From a checkpoint of a small image classifier.
Training: adamw at rate 0.003, held-out accuracy 33%.
Data: 48750 training examples, 23.6 epochs.
Rows from expert 11 of block 9, named by matrix and row number. Rows with one number belong to one neuron. Each number is 500 + 40 x the weight over its row's rms, rounded and kept within 0 to 999. All counts start at 0. Numbers have three digits each.
# up: expert up (model.blocks.9.mlp.up, 16x128x128), inputs 0-127
# down: expert down (model.blocks.9.mlp.down, 16x128x128, transposed), outputs 0-127
up.33:458524582498469462587507525518482494581587460490538543498524468513522501485503477556526492460477469538459454515497514508555525550511537449500504488508588410498514428536481457527481472454519516519490529565562465480554452514457514476429547529563465455494537463463508437454486462512442531606463550505492517525457536499464511476504442554541515469476524437497476469464384537515504513555541
down.33:486482532412505494518520425507528484521508517559515515419455504425464499552481517518529531517509469462523421461532508590534473410484509542509455530496485456466504489459509473532423437509557484510501494416473508600490454498446476573549443470489519540488538477461470416485496540492475548519466517561526542479504476474556470513500478456588450496517551510387464533504450498450513505536467
up.34:498539545510487440525500514489503596451532464489488518484560523528481526527531485490482535491540526568574473424459530501504500510529546494540513577485501527447497508533418483478451539509433505535543419490548489558515525445508463435454454544499502428455485512477481573479501444505471440499435420517552507516589426515513441398455471487513511493419427540550488518510502504520525522446492
down.34:546530472502471538513472483469422472574463411473579537465525422561540548477525482475515522553525461468505533512551437575498494533549492580541472419505492497507468504560508499468451478481496511455527537394523460494434539572511564472498494463466499544504585509535464489522546561503475512535485491446535522518522518435531519542538507393489487511541473459554445493493466498482464492522562
up.35:497521538487528476477561481487571505448541524514502481463498583462515490526527495496542506483524508450485443503504457507457511505523496471617485520415557493516490491514498455516446550517478514509498493511481497589562534549461451541468524571467573521512472394509539459502543525466527498545537489494502449533455405526472488567522513474486456505447582518442489448535627559537540466546521
down.35:389433553483477488492551436479473470497512518522526480549533522510456522540506483487599538443568460521472438479525514545541481500494466548526450526553448446474582532516575531513556526545506511457489446525519528493531493459494483566531544426556546554466509542483504520503482451524445486535467516545530509464468480408524443516457470479533526515545525440475483417474448570494458447462465
up.36:586589497522546524433454470533527440506451514469458567556443464467555506514518489571467468500487574518445514496471531520407554466476500502518539440525498435505524541548543523486566540551477590577506486502459491503514530502532554424485510466486519481521532434465504474449511521532496466511535449476485565497453577503530492480533495553531496454469483517498555516506552619453492489482510
down.36:469483489481508541466471545530548481531440454493502437505456525504524525489488504463497488502494476463474559543501503447535499510535525510503504503482530595550510608512522532469481483486613541547509538516491487466453548515472524512457471498518589466541510492441515508509554451454523502405484538500462566493544514384535479498471492602524505510515527490533436405459528465468398522537577
up.37:525519470471582519437467419542567470500501565499539516436492510471529534503447448478532528510512467435507494495549457392538501488575495539474515563448480463393530461549462540493451508544532522456518561430496525511422584493507441528499488511449560523493508437442530491447505497484479505540533558502554547546498522525548540536440507520529465516484510528579456483482502550546508496528481
down.37:493489514505573567486520474429522542415420564484435515514541525497525412472522519431539495484489497533512595480495505494481487461493496567506527613458435541516489453544472443494486507473495510550482496535528475522528537534541510580509454486537528445507495523496456497411472469480496477547411507518446518469512483460535514479542466465472500489503575509444474567530572451541527414470470
up.38:393490513505476528519472489480457459498474509529534451404502508490465498467417504553497510566544501561554465555386564462504534519435507508478421527473537469544529522443472460524583520511482480494538465511551462464426485449520547545448551489523491520535528478517554472528491536529460519462498512478503445542425498492549548492516500531565538554471442520503523516446469513592558454502481
down.38:439576486462489478552536571565496498514493518503496561496507548509503520514526484470438558547543498544546523433509545492560480453442579496520512479493506550611512512509490470501473525509459533508492499521544472530420466434588527465568487531516481539492551525466551513487519529510574558527537436558428539458515550474474522534503539533559548441493413471471507411497464485473502489489563
up.39:544542463456475515466461524559519485555450495495491496512512546508506552457501539509512468460473542500457442596512480486448511468484570493445560562457560551501545561454415545465506460506481453434437479533520583435493479505514444501513553524443546544509489415547552469509483547467536576514508510534483496581479458475473526563472476517493481486508539514502534590474422491483449517557459
down.39:440556554535489533448442522467500439572524489477512488481558448540472499490519447489552487519547505483508477563587471474589468533415404460510575549513516536562523528506494483554435451561440547480556540554497462493463451499504520521497462533462474550459492543498522514544413483456462556531494460482494531541459507539454531506488535474486534481531438541471445449503539498529531543463439
up.40:528487456567552475537439466489487396547478490506490476546526514499492492531528507530494492547507481448432494431552496455529505477541536478465517501550497514426521506476587526499478578465482563468549534490560445410498508474471438544391502477427534510476471483527480510469470478535533509497418453458510447483534466522447516549491504487597418509520526494501522463456454537511449570557478
down.40:506525639475539572440431504519499486423573484527484527550508522505523504520492493544516504467566534499550506524511585471548428459488537501493519479531464425520517468459469519449414517401489453503515491499432484561484459487495560570533536548559495414495432517554447496556474484457541502480470505496505465449545482471429537526502511534460482538506505486534521495534461495514503573505487
up.41:572499502523563505547503531484502522535500482538486475466590471484503501546515539526525474494465528520513516522550446516501485442445524472554545506446548550429518579461523574529409464557473462540548507436509526570577487601387497541486564454461461529442508469500531543480495532520568421502513498510418520536501478515519513526500528487524539477521518472544523466442457444478547468514501
down.41:432501532408489577502486617572547582468539464544550593459504485475484434558534568508510555429467559413500542481488440474494481509506448542545579473464489552466481499434517553543522520463487550485522499464463439505444448551459452491534501509541525490481485445539507448486487492517473533457547470522486470478534454498512482489494525525496509522502494476495524471502505526458487425471570
up.42:524549607585439426541446520602460550462505511464555536483498485533549423488447494524456479557464441515515491517480524484560466557518534503515506531447498510495484480574468479477460529520513521476502484431516465504505458520487556508505510529514544527471524483507470409482454500500519476541427414454492511496481430444529440445531491470540469440488478469493522479609560529482459443522484
down.42:477470506501480539520605433431529440498464495460505509453488465508460485548495461426522462456517563553487512426507545503522490569500513465492514518472464471479508465545419477465567412447456497546520540447531454496549583468454594571455514419455545506504468439480476557494484557494469529495529590462553500529511478498519504479469468502460516499523489503462475397478473455509496510525515
up.43:593613536439510474522469505526437497517458495488520557500509479489582534558598518481492490536482475528502498509564501507546532483544586509557545484414576473516504521482541546501464544485476481453504451512380457516468568543492450502539456502506502516489453459428526434538490550475449492497440537487554477552468545541525509516545559490535543506426507495534487511497527463480507483456508
down.43:509406519492524458461417535454535444532483464483495517509491523515526489447477536487550510476507546510505481536521537516503523559470540467510514478524512549485533459462509485544529447469465456393501436527533527523549395539486468472499517479540538533447421600469470553468535463502507482431525561562430483461532554520544460459436521448469511498531559494486549434515398532490520479509549
up.44:471503497467477510559559520473494505443548498503521450473477447511449542462529503507466519519586455536494517482519498512512545518431581511478525554569439474536535529528465444560482473479476568566466575473536455521526569558543483555471432510515517453460464490501505437458454488413507577516501530527536470451444435450513489507495478532463534550505435511483479498527471436469449424487594
down.44:526501422558511504521486534516409435479537566474518481427502564472544453509446462432594500485513561525530437478520502489442468502554532497549533489497547525539567531491581520511516532553469462474501504542494487536526507453462558465450466497472510550425505437454543478537499527503594431471493565478493471508469557520598490505492509499468511447527478496451579492535493564496458513535463
up.45:495508498418469599467459548520478542496564434514438577541526505475487588498509452544466537557485462464488550484446479577513464529497489510537547480541516500482530501512493539475532484413525530466463436478550500479442452464529503496503470534573463489467566523503461540482462491546492411526481555472508490467567503529495544508438510503419507428503556528551492467467475501584546503418492
down.45:500475452552490528440544568479477510482504471429461475515510505469520470469411541493497469554516543517510471494493516468503579527519481504519561444455526468512554457566556564473428507509483540538449565531410501529594420416513517461584501482535552568463533536503454507551471420481501507506487491429552524497490483519481489503465522522485491519525385563482530549471519464489462489500530
up.46:486493549499551392542483538494546542454497522507550519445509499480512469480551453504491549513558525545451567537568513438450534537509469542503521547462483489509494526485511471485460422490566583435498519575510572424464472459545494481556505590475491442446561560476536520436486541545490512498481511516506468526473529575506513450551532496474488505414494534484507474578539515544449455457489
down.46:489472521469473521500528496619522454448489410518490543470563487481482435493446545406489383533520498457484501440514592519476492482492510433484493500491542493491506445467469457457520488544469503511498471497502479484505530554527459521477440505471518503574526526483540523607471479479494464575553454460484509458512525562483470491484528406550493519526525480512587510535396496488527483549468
up.47:455492430540486573469474523519521486413464575428492513496484464409483470458495466544497478540465526491433482573422481519509497474433546502556495543484497558465522494476437496574470524465527490527563543535403527480505541507474503490463494538555534449447535490526569445488434494530501522546424500444469516512506482499465487481470541543455463490527473446511500504457578544424511510418473
down.47:522494541459501531461562484493494551492508553444469480491460463545477418526495530564412467552514427505490455474545522483421511500485451506473525535456492460491500508417499510492502471500507517507496492522504487567538547531523601470522493542482521513545495478502528433490541487513491432566414471546525429527496508492484538498492479563554425589392524558528458531514447450597505496546520
up.48:506520474550423522537554495455568447413510501476416563536487476488511477495533452507490503528481507526536541485537443476509504555453546437469453441490516527480563546521437467523529471450399490541515402435472431470504581524562501490441513489431563531481536495452522458537439541428549520499549517455484457558502500478513526506483508518568518554478533461475505488517538516475475516448534
down.48:577451430539590435572496473541503476540521550523494456494481526521545516470528486498538441471555481544545475549448539534395478464533502525448490524559590438487486465471549485489559470504459487515465534503534523598506506491417537565461493563519475487488491500513500554545496439498568528500501493519556522533503500523494575515478525533502460491437529495537474551496539481568542447579528
up.49:468488609436471494483529508527554499476456491502475502460595520470586504454541599506546495555512507508513539497457536522547423506482584466483519501483460475473406481463480507515514483500512553512580476540452468608564499496547484518501444534487470465505514469563561467558559496572440480527514531539507511513551503476517538518456402553526481526547502535477538507550529532486471498478478
down.49:518472474509509467544463485543541523438504505541494503466500543513499492482509549496571450588504504512502503565547487466574512439491396508527504468457401496539422471498488424424496504531472492456437505532431478500486506472541474511522550491484480472500427433525531457521543522465544537530562454496457499422526471492492487498453517461490486532519471491572553520508414500546459467636507
up.50:457504548545470519597518464486406523537526538526523474433468412424459512486560476449461431460484478438497556508456536459511490519513559471461406543502499534508550523531554527417475482538515514512525488519544453441512547527534506480460499471512526481539523483455516491501533487509533455525526450503565528555458409533586445447457477488441500508499523545451510575508534513566478499505457
down.50:553540465476445562477470475526478482503441462559442571461435414567537593521487426496523449536477455484509471467477509409491422483553484525524523496495493555430483464448460482503421526560508468438509505492529512467469549503560532475503539510504490473537606495542543495499514491484513573533542459482515494452446513538535490501512560499491525547443493477491485505575442531539508430486546
up.51:433479473489547468460441504535423469524526611531526455436470547486452580523460546513502482476533470544553497487512506440506487500483481552475543441461521430589507517511451505486448490499477462530568463429554471530464456456505497473604530540523534492448556507498445439571525537541512504481515503428545474463583552512524509516506545500529492555495509441501470544508503507508445570489516
down.51:451503348513500598499438495484557475507496495483474505512476493535476506485498541514398503410506562514477502465523456477451561473495487481495542453538496435511474435503556489446509497518568453478541515486502501479514527485443564494453545482546458565506497529427491453484511557546454440551471481452502458466496565535465561535467473493479557517437607458457495508520515507539515513523490
up.52:500489464499504472469530551488511402513608491437486486494489615465499526465552552445473413508504417443519491451505500498510492484469557471518527464480454535421492537500502512501583517501529575479501493561494531560524481524518489456509512407585461501513417541525434499513487515461479433561458487484442493428532541491527437547515475504506539527531508499492434429549501473487501489484492
down.52:497548460483512531479491545509465535468454466506519516422473445490483497443497559578521506511486455460459432502493514518465438526501534505497566490511484402484472513542526538514572450492504525491501525455498496562482531489453509450510525482519511457499514562608514548526445447483458559426559472540453457508491490489588530445504517497582538490485461514482466492448448530487441533628582
up.53:493550542521476500576546536499483477511455446463485458479506504453535471509469522420464520444524577531551495490474505458524442464472576525500477553545479516488475450469435496487561433491496505469514601464523528424570493489547573542533541422504523487550538476520569528445486473494550435531560562562486466503456459532534463486417512528477454515417505531482487491528516550476471498508427
down.53:489513477524563556468540505445588574502461428506540478540470498563553523524472566460465487529513512481555471503510535440511517531491565442495541539526426404496544520472519503525443480513434459494546521469464467543533492483507435484502517500502484527465506563468503548446484551447490550579524433467516474488415529481491452479536526530407472493509536530436472464542488492469489420541584
up.54:522492516470548490433511530472425540478565535510498484486558477494598492454432507478493481483525547494533485530493491467459533515500506566536550461475463551451437442565491490463509412449493490487457556511401551521419540494501487431532501509464520487550438489575550563499523488493505504598433566447568509529493501525480556482506484538512533471550545523558505570509546503508445468515470
down.54:564528560491543485501506436527505515551476493450509509517433529527493544482545452478499417455523540500497472490495505486524520502460402412488527583488396487556529532489463421494523539476572513588471517514482527496568509586469527538449497508523474455524452550537476545523450467395531519518445501509520490519520571473488578509517442465465461548531559470482507493504476502480458481574507
up.55:435520466481596506536465508472513542470517530487496480505528459482494479584532482525484479470472474458449476438614464535481528525484537511519542506506477468445494487521502495449453520464503421514455466463439502521486496461544499517451509513545547523519452565499485513480572405518521529537567480497499527519513503490417473431416548575586515547483551527404513490489480573447581495466496
down.55:480563581505578565460493476551488464478465414530525466477516539535576557486421491538541458525457452505509561509521488507484520555543473528494509422561505556478533436530516458510468488511528505526482507519477525481477516407440507467492451511501506462518514494496519488456479406528577549527501510506505449492462527505472465497561530470550536591515474595532533531532581508435485503412516
up.56:483490456511446527497473452452527550542458436511459524502490504506509559541471518552449516509539518491474494470513516466502505459514478582522360476478537457497556553430529532443476477462528512439521535483516469489527605525537464478428546516440477485557533500474434468527519473472539509552502546465445550518475435469458497535532465560454443602483462466534491568486481485454489522450441
down.56:519463490495434524477519524420478483549470546523575555533502492393451464539437511472500478461446501461553479552467421488436488516479460501460476484540502493447489625499470489542440539523483438528447506498469546509569443473484482474522427485507469518531552540462463435535457504514499503491507571539481537439466480454460507480456510579515494511469499500590511536476438518452458449493549
up.57:416450486510476482551539412494461488529539516560478463444497543476514517573475554516529566573513546490556570498522482496533514467537467487533526520549540475527565475479544550482549479464517552544503528517470494429447478487480453475533490500494488611426528457543443552501534527485473581526478484581533520579500517477450467507431466527485580482505512507547499556486557542467460555512523
down.57:571515483506445458526489489509463490446572453512454519519598504517398504518431494538601503483491465545492504437480556435538451483479444482421509486454427471534572474582518451519479501529448486515461492450543491510443544483542475528455463486485570522543512429505454485515478469495520489503499476473496497561514484545510495552499505565554406604491465505441515492491488536473486531512487
up.58:477486532517451542469458478474410450481468549442469498463504429533474535434489456507502494511516456497455486511487555464536467488431503521496519490540528479468569453476550496429460496511570464528535531454518425493555484548422460458545491497485595519518496459402458506463598462481496527493518487491432484527447466523506490562479538424508468502417489480548535495458448464540491584460474
down.58:508530438461496485506571485440501538551484510487479476478533564491569458499533502494515447545432547495536514530497544450515480524481445483523504484533500509458454459580548489493436542506515487450538463413573459497526481521560493459487501472481511385578518479510418454502452436511550556487523452490440541519480544524475531462560465497487459445428515423521537446521508484561500569435466
up.59:472499497501503414413447520489483511525487476501513546542539539508462490560450573546507569499467442474533517468471468429510463449471483516419516531489536413528460426546413460502549526537469523517524492471531528459559500472510462442479478535501456488488502499543501475478475514517555513464541514496404526520465521535528448498529516423533475433447513624492455467449511528520551439454455
down.59:582460503519472429487518495463463456448511486532526497473543497492400553540499512533528504511470426478433470404550503573550496475499569477472461514461434419526549444501541502532426482447551516495516554531552524552495503586458457518544494523495511515481510485564484461502540500475505521511467509466535578506459495552470425531441433513543432528475422507474480524561534505498495519548540
up.60:508548489465509472524435478495529575446515456445460439524524503568508474485478551554556482434474449507474590538520542519490492540454445485481518483539512529522609496478487572481458456525427505549495483574473529486514481518531581538501504514521502558514497502498450606492583528538507560545443452518536456524495482535501481455498490435545529417549466516437494463509521526541455521498435
down.60:513497544455518506527574504405540473540530565437568556509484467496494519439470537519434459470528466540495440473529545511488511500498481581549494581523507509524518510427436548549441428561489488489536458522472540449523511502488444466486490505524509575541538562492444482441493515496511515432524496507440571446448605459488530562513560476538495520532531541526530493486524499548494550568496
up.61:505468608500501527546458527538462465476525500509496489473439505509512475496512485518508483517478485457520582455548613527491541494486533426483566529496500558463494519531505475489463590507573517532536484555494481508516519444389542537509557509532483523543512487491543437597484502537479545500544418497497452497498497486451517446465472382519551466535572528511550564540435458482482491501519
down.61:450472501457498490466435545519488504487517549465441530483469495482556574503453517515499459584440438509503416553486499524445539501500556524468512494551548530483515509497483479498450536509544523476515506485502482467548510502459528515446501440507462504451512452511493439561447422534479498446531536473433500539483571493534454567465445480486557439415465575572410524446467536447501527475589
up.62:509514475527519530503505521533537502538491528517476599566475496483529478486473516502500541527462571486564491488473556471524545572452428484490486538530525419500426478512546465463482482552472510554531492519565454420467481501492448535556489501527455517503575502492491489443498498522465484465515573492602465486491468591410505570542554438465540503504568476500511504521499566547551532405449
down.62:462508469544483460509500490552492459582508537514512497477485457464495508506448495425486412458561499537531476479532463436503473541473532532467567496491517525562443471442484514501530507464494469487449517530522467511449466519506457560501489481569511455566489417397528388395477514539497516530467488465461469486445484433506511432482455504537509515477471585515434550553483517439427481497521
up.63:465499479452484516584545494464416508525508423528515536479528499506529535566479516533503502516531578481497434531498430518409457544484402500586439491483479438506501534504456477507501521459462440483574514516509436539496454523567516497490564475472523534507459486533503476499518440480474500509531506469551514518426450576541481581383473418485465456476472533461475543542486472481518495491503
down.63:487535495449494451513449549508480572568487542497504490442493429527555484522556451486577451564505573441481456532559548523448493424510556453504486513504508471505457406538509523511415489473498462506485477527505462498481418464473447463517459507514527468460504422486473541445483499583527464512565427465529561544573472474518465495509505488439487528469544529510542473495533565487539567484544
up.64:490491431518475496523459587496543474440540481546493454542523542519518480618553503439535562613479481482429482489471556486496492469469549498476512528477512520446490534542523460507481485503525530564500490524531572422504463499475530569447486494470549466479462398538500474476500450473423443424539482446489463484497475412465458493524523487452512488568532538508494512493506491465519406517501
down.64:521507483490592573463542542476480456552530527518516521436523487468486619523495458493448510525456492415523471496499562523492459535545492490551492458431500532502476566497548485532532534517531566597470546429465496549533583503548544509523460449468526464494511510481541501537488495467521478525441484483496468494551462510458595469486568507493472478562452432496522552468429482517482432527552
up.65:542526485488524487460497547514499500484519529556461439511589497506535458540517514569563455533456489482492491441485474502456518564476405597610458477557451498508502488522494483518519499483568477467466548456467522495509516457520500463565515474542504539595546588495453486467442528519478442499460565482550499467451499482428480548517608531545482499490478522553474514481570515538474479536544
down.65:507509530535580502582423505520504482537505481524415522520506434475514514508499478425549468496522534456504495470515487471458458486445502554453475548527519552486547495563491427468511492546520551553491445574520521444481507477558521544428484521526468542567538537481475534499457533449523522513537382505548473509497528472510470465596622468505490561483535469539492505488502469586512449511472
up.66:509487552526401520466500474520511574425424510481514555507520491515545514520526531474427529448566491533517496603555514548528522515544425529518547576494452498573442505473536500477511535549560528539453521515533505452497523535552486443495476512545518549516483481433517482507465511530492563480513431463446460476473504415564550439510494544475510532573471457512488497517558534513571452482447
down.66:515459596535453523451443564485460526482473606539484486513501504460484479491551457555556490515467496486527603580527439483484542552525466460492497456510517496528542494420531521506537507469491536424504474534504469529571447548553441474494467470541509471443505524460486393546478565489460489496499470509469471503444570517455548544494468488538433459428508504488489502525576539508481473530552
up.67:475532465538468560549565488500461530559504555508542513526479498465482516518479438528540515577475482460516500434466472477470394553502491423511517473507480524482496529506462471537517509502469477442492430589562505512460568537475496537520460514493500552568526457523510507583482456462506601580433482525504503461488497526521502482493491499510557416613534494591459510482461450540533460484527
down.67:474489524396474459495521530517476440471576465493485432470484592509470494542487549582580465556549513473487513486529486522478538561509466499503522568473471474534510462482455488538535475509463470509560526455521508537580479492568533571562497525528503481484527535464524525532490482479533562553503470406454421436465450514472451567543455532465430538466508551527516522452496500537515573548492
up.68:522522500550531518372487523443473450511397518465505534465504473499500534422469542505490505467523446427550521507536496508465528524526535499512505548556540437509546467420560513537443584519461437540463564558510500535505477541479460537550500529473454495494497445516533558478537580477433440519550498508447529494459467499567500559474503521473460491503529503440485503507487539531473555401498
down.68:539523461495518556491496536511434426485495482402576516486476478525449495565541522542506527508453511456502463520563529498392561527431466543475500540527549477523504486489485483474547542527458501594554515499464515529435533495503495450530529537487538496557474628500505497556459462493517489498474528537500434417470487506517539502502580518502517506449475494515515515461532531525585409421497
up.69:501480550512479433568530487513383475513449470449509515550476531451438482467548514471494548426537475483442508504501428451505469540448574460544446535516550537477529470430463464535523573477468443484493503514481531574513508522515454429514525440513443480476489495454538558515498443549468472508457446543482430459546476504448483446455549490561490561530539526427497477502469466498529551479535
down.69:498489488520518463562478490528550530475476473562536502492469502479535557488475573501494505476524484454418476466465548464507471547499550517452504410562483506503482382593585533506546465483504536520516577474488508520499487506519559568515558544522480553537554490548533505429548528428480479564520512529493475503500424476518516505530487541500568526556520473501516459436433477402489457458440
up.70:551475448535511479515451551491461506447488482491533470438562482504499519473576544586543483517509457518493526523517488513425535574546505449480476516501518452442478529454440463418465469481468525500496517509535538579492546513474510459503563504453438521468539491482588401493492518455474514547497481548461460530490507462446434550562557578505477465504429535461566563479513452518478454559472
down.70:472488582556459505513582439526398516485503500558496509491476545559476526518482464474550500537481511396495513503474423522499513486419512491429522413517540473487473471584479534476487506519548516459506548485448440485472456498454497469412512462543502489478560477534474519417500484510464467474436546486467392505478552520476461563500437474488476448463493443493502493521516556455498561503532
up.71:544517479514456524497482496504539485451495517433572547507518559494526505477508516538478563533487466512498469556453535528488486526409481538530519463474485503495542485551411462448441579494458475559538498500495512438481508503463457457498505541495482501505613532535516431479468423566477490510450475530536450398494443497440498441555609534538526427537496513496537493529507482488475593481457
down.71:492500430505454496560450533531497502470616476480456506499477538517480467487473447450428486523523433527505523524544496515488521520501477383501558452544517431590461522496487561503507480510463523528422443546534517524493486477559537481458483496460556486494504464528494453581509466552519570481479509553514451469532544522494486444453482504522406420460438508510575535452533482432463517498471
up.72:484512512528465522497474486580447518547519557484503435568472538538493492516461547435456496508566426538536442505504463577504511459475540425474511467411440513555408503509509533518552406485526490471457509571454475498544486537501512475522486466467488524522432460520492499456580553492485452499468456541478529510546490485495555547491442454514476562438504435496490423485568528486465526488570
down.72:568425424537537550491540439495569402532499543517503510515522541484480484496510550519524430507454521534476532517531531482476475451493499482512512485492530568460505528513569535511423452502491520461456495524504477433546520600526544487452484480475551503503460518522478577505464508512528419457434440528437533498464501547548523512425524513401554499440511539515481574483495509527499446583462
up.73:544504489489472463569528455479483516524558527528463363521518470466496510517483491555485493539460464457492489408522524518419520558504502482460408472544469542532514499493493458553535547529508551522499505477520473497470544450473523498508509476491526529506602534567538529580552435516528487491518453450541457508461549506504478449463509547515447508527462430379531510437453540496468513443448
down.73:544490518441493501588530444534502491452465491471520539585549502487415513456541512512549530498486492447501514460429436470542538528528534446569542488409506543425530516504599482501481460528565474468504567497489454523530568463553465505520519542506502486511469568490485526567535542450492521449537497457531453515513518518465547467451462439439507499527500431495504447489574467473428473473449
up.74:525518551509437416551503519422480499455428424532499476439458507467521535512472574495530507494486576548501503583552492451543497476522495501486481464456576513479497531415511479562493479541485484483544528489472452524509505483470443478491530498468548471522500493474486480610529450519576507544531590528488528473458518488537557438433417481462531498416478506558555473538453478500487527451527
down.74:472436448487471479532411498483525405520500484514452553520590411425445495514557507447467481470508493531535461500448520496489494489552504517443530483431566482565540483491491539518499438457499520507551475409531444485543511493507493616414487481492507528492555516537508520560480524526490536501569469513558533542509480530505482475476569450513465521463432472513493482553543453479471582517490
up.75:513495469497483521503540476461448523488514553577511462501474445485557542533457555494457504510503519504477488403501501405431509577447528515503535432491439558485451531563526541432537510498537406513480516469482469518511549511577465496514515488562510505461512461491532478536516496487491484455519516536415489479521458568442496534469532436525512445591496561522431476575484445484526423558476
down.75:533503503469486463542494426509475502512381526512544455437578481509497490479497533504478522496566479435519518478541496534542532546574516517436516451461487436464403459536504581543454531492477542546470483511510495424511519535463507491560538582491489481520450507529543485500434467502554490557564417534547447480493465588482540512533460483518486474536518538435452486486447468521532575520504
up.76:597469460522487390509526467442524505520458430577491484432513387530535489508532555522526491530521474498478506528555492476523453505497471559422460499487461542523414464548543535566475526498492491511501476526468454539537452458465474507501531474475492491523562529524465540532506518461524499553430490496533430498583511519478529434500551471580478520477503540545524476514474551540585570507453
down.76:525510424488546441534552578495576483470503486521498444476509483450508507522472466465455489451553561499525507436556480561439500533546534473459535501466545501510460535523505547521493417551533463503466466516542483442501449501418472549458509544471542448540566539478502496505505467505483560435492458606483429517457485457475584413446552478455489501461543523488539549471494534530511547478461
up.77:477452551534526510486461482545546520478499529488460499525480496542521517515436483492525452480461428552512458590550482449551443513487537526520533567580558536541526511487566551524489525535446591492450538462543485453547592518562542411465573468514520497549505438537587466471536452495526566477447483521437537514499522491498533482506436479448491534539514466527474471524502531561500471543471
down.77:439504462469452513589522533547476508523553462535499532480563566502494535454562527493448545523518486503583506529457540579509543425521434503547452464550467469538509541514557515478527510490456542557562528506456507465503510421453489629441451497484512509540469538508497478504517510502511554479484575579427451507449477511498471474452505533480460482457494480497484492440504421518462438461469
up.78:529448510435501523528536523480565540472529555512505532508536491476494534561434497491390495544483387508448532501534523515432559478507593520565517470525565562481531526443427439518527469467505479515523486487520493509500447503481508527469622450541495442538483410524477478492539509554549509463443551516476512417484524493513480494525447429477570500450536538505496550484499482471481501485505
down.78:451461475496423432456508492463476528434516472446536498494518512496471532491557491520447529499541517492433476505476513518490515531597445444560569487422447481526522439507497463472533503486492539502560469503493526446553531508496472501509506542486466571593563515543508548514495470507490482573399539498481505458609541455460520478529507459460500510522458425579486427485487489512466468440429
up.79:565532504514498461516505555503500433470554468513533572545457515494464499488520559479537391492478567473461438568462559438447432540506521497503497560483516564543489419468492466503500521461475490533529500450507498490504534547484562420552477505455563514437477499532570511495508512436495479526558503502481515526510503506514494591444494504586465488465484468416576516487511528527508399523552
down.79:529538489510484494482553486420518455502494518505563433418507520486466465456486493501453545515531507494558478543545455532471511491482504448553520485570542522431572491504548490465518454555505463516495464542559500496499510425518518635583490503477535492553559465525493576541531580496530531496536511496439486469483478543533481627481488497460422456538456529488526517438521453489466482506553
up.80:505538576503551519492466518504512474542512484381530520435437467481524560470500585530502501516481547536474453474548471545468468513518572460501480440496506524525498452531545518552488547463479510497492494489513529566611494532383487499520417530571563488452491483490498420524540490480532495521521466528480533484509511493499510539430470460513416511564557406543480552521523559523484511522521
down.80:443573519480498473447464509429433497600503508512486478445490484446488514520536526522502439540471421462532548507598482519498551511534433525483464495456535505482458453544433491564538538537417457537574527481511456482504509501511465500488495446496480511450503475441433440515533488489463555474540573519483514542509477458497527444416525587448499477534554473445445510484505490431511533450475
up.81:431576522450430443423533467525538538488461512456597517522509500494506463476452521435554470473511484425508546507512497463506563466512532559484512520448455569454570516500495491494432475475505510570520462570525558511523511526544445497427501455467520434470567552383534512503451406501456481527499498506474502513509500520488531525509505487516509453507564462477576455506460477549491469508452
down.81:427468522510464439462535527483463513535512517494464559503507463499596529486521471425441544515507552488462502569493453541478571516489458453466496459484454509498514514471481511490472490519556530560530499443420484588463555469491502462542533554505576524411476531525440477474557538476492540529588449541442507479451499541535494496496573449508555594398509470493489522444502528494525509491514
up.82:503535450498490466552500441456539549474420472411469462518504517513440542505557562523488482494454549530555524475538518534532480439509466470480462335478513500520522523512567533522465515553479430480501565519555521517568568447511458500484475496498487474531400528480535480560510504602490514534486497516461468435481512467477522546461475451527512493511525573471476466508495472488545444532468
down.82:546491465519451559517540504531483480476427517521524493587499491566502529526526471467579520489482480431518442553511516560542520418463538530482499491448535607485592483479440521483491465470552600470513586494563478478483548494490468515488513535541621546597498474505516490506501457518474521496480584514504471505423532490495526506529479488540539480470505516555485523498494533473432509538548
up.83:606543566482510524482530500517560481476467484526496561497461506474516564497464554491559461402531542415575464532492483438556441520488437483483494461456490535525539527529477584458499415484537506547481457523522464551558427510536479484518531428509493497423494405535496502486520546460498447466413469512533534496493487480526461560523475512479571483557511506490514491472470485437547515504480
down.83:455476562434560507544558507446562480482533496552509585491538498552503510528515544462520428586543400483454449436517533456556558476472460461486445510510479484535405546492524534421553442478538487479516501506509546520498523532505476520457509496538507552517509523519544529505541529501456543466492461536487557547455554508464454508505458482447470537527442495582524519509535512440511542400528
up.84:543530575484496542554462547511562495479578516514551461558472556501485561515497513504524545504490529560488483535469578429430522438432492433553572483533529505567510562489424577461500510391479494515497498474474499511530411556450542512478511483535494485531561522533477524455514422495500469519522500532525531516537480565514543485549481461466472504530523590484503534450523435524482485453518
down.84:516518496526535440445483453518466457492520482505431440518556502479573512478475454493541498514509448490535462522551440475475451503503480597502493455489462500462436499481571470552482523544481478612475468519468518450540488531517500529507547464521569449518523586603531572483465547500500510540556430438445463467492456459480452485503475557481466557547497508453447458469530525565439473495460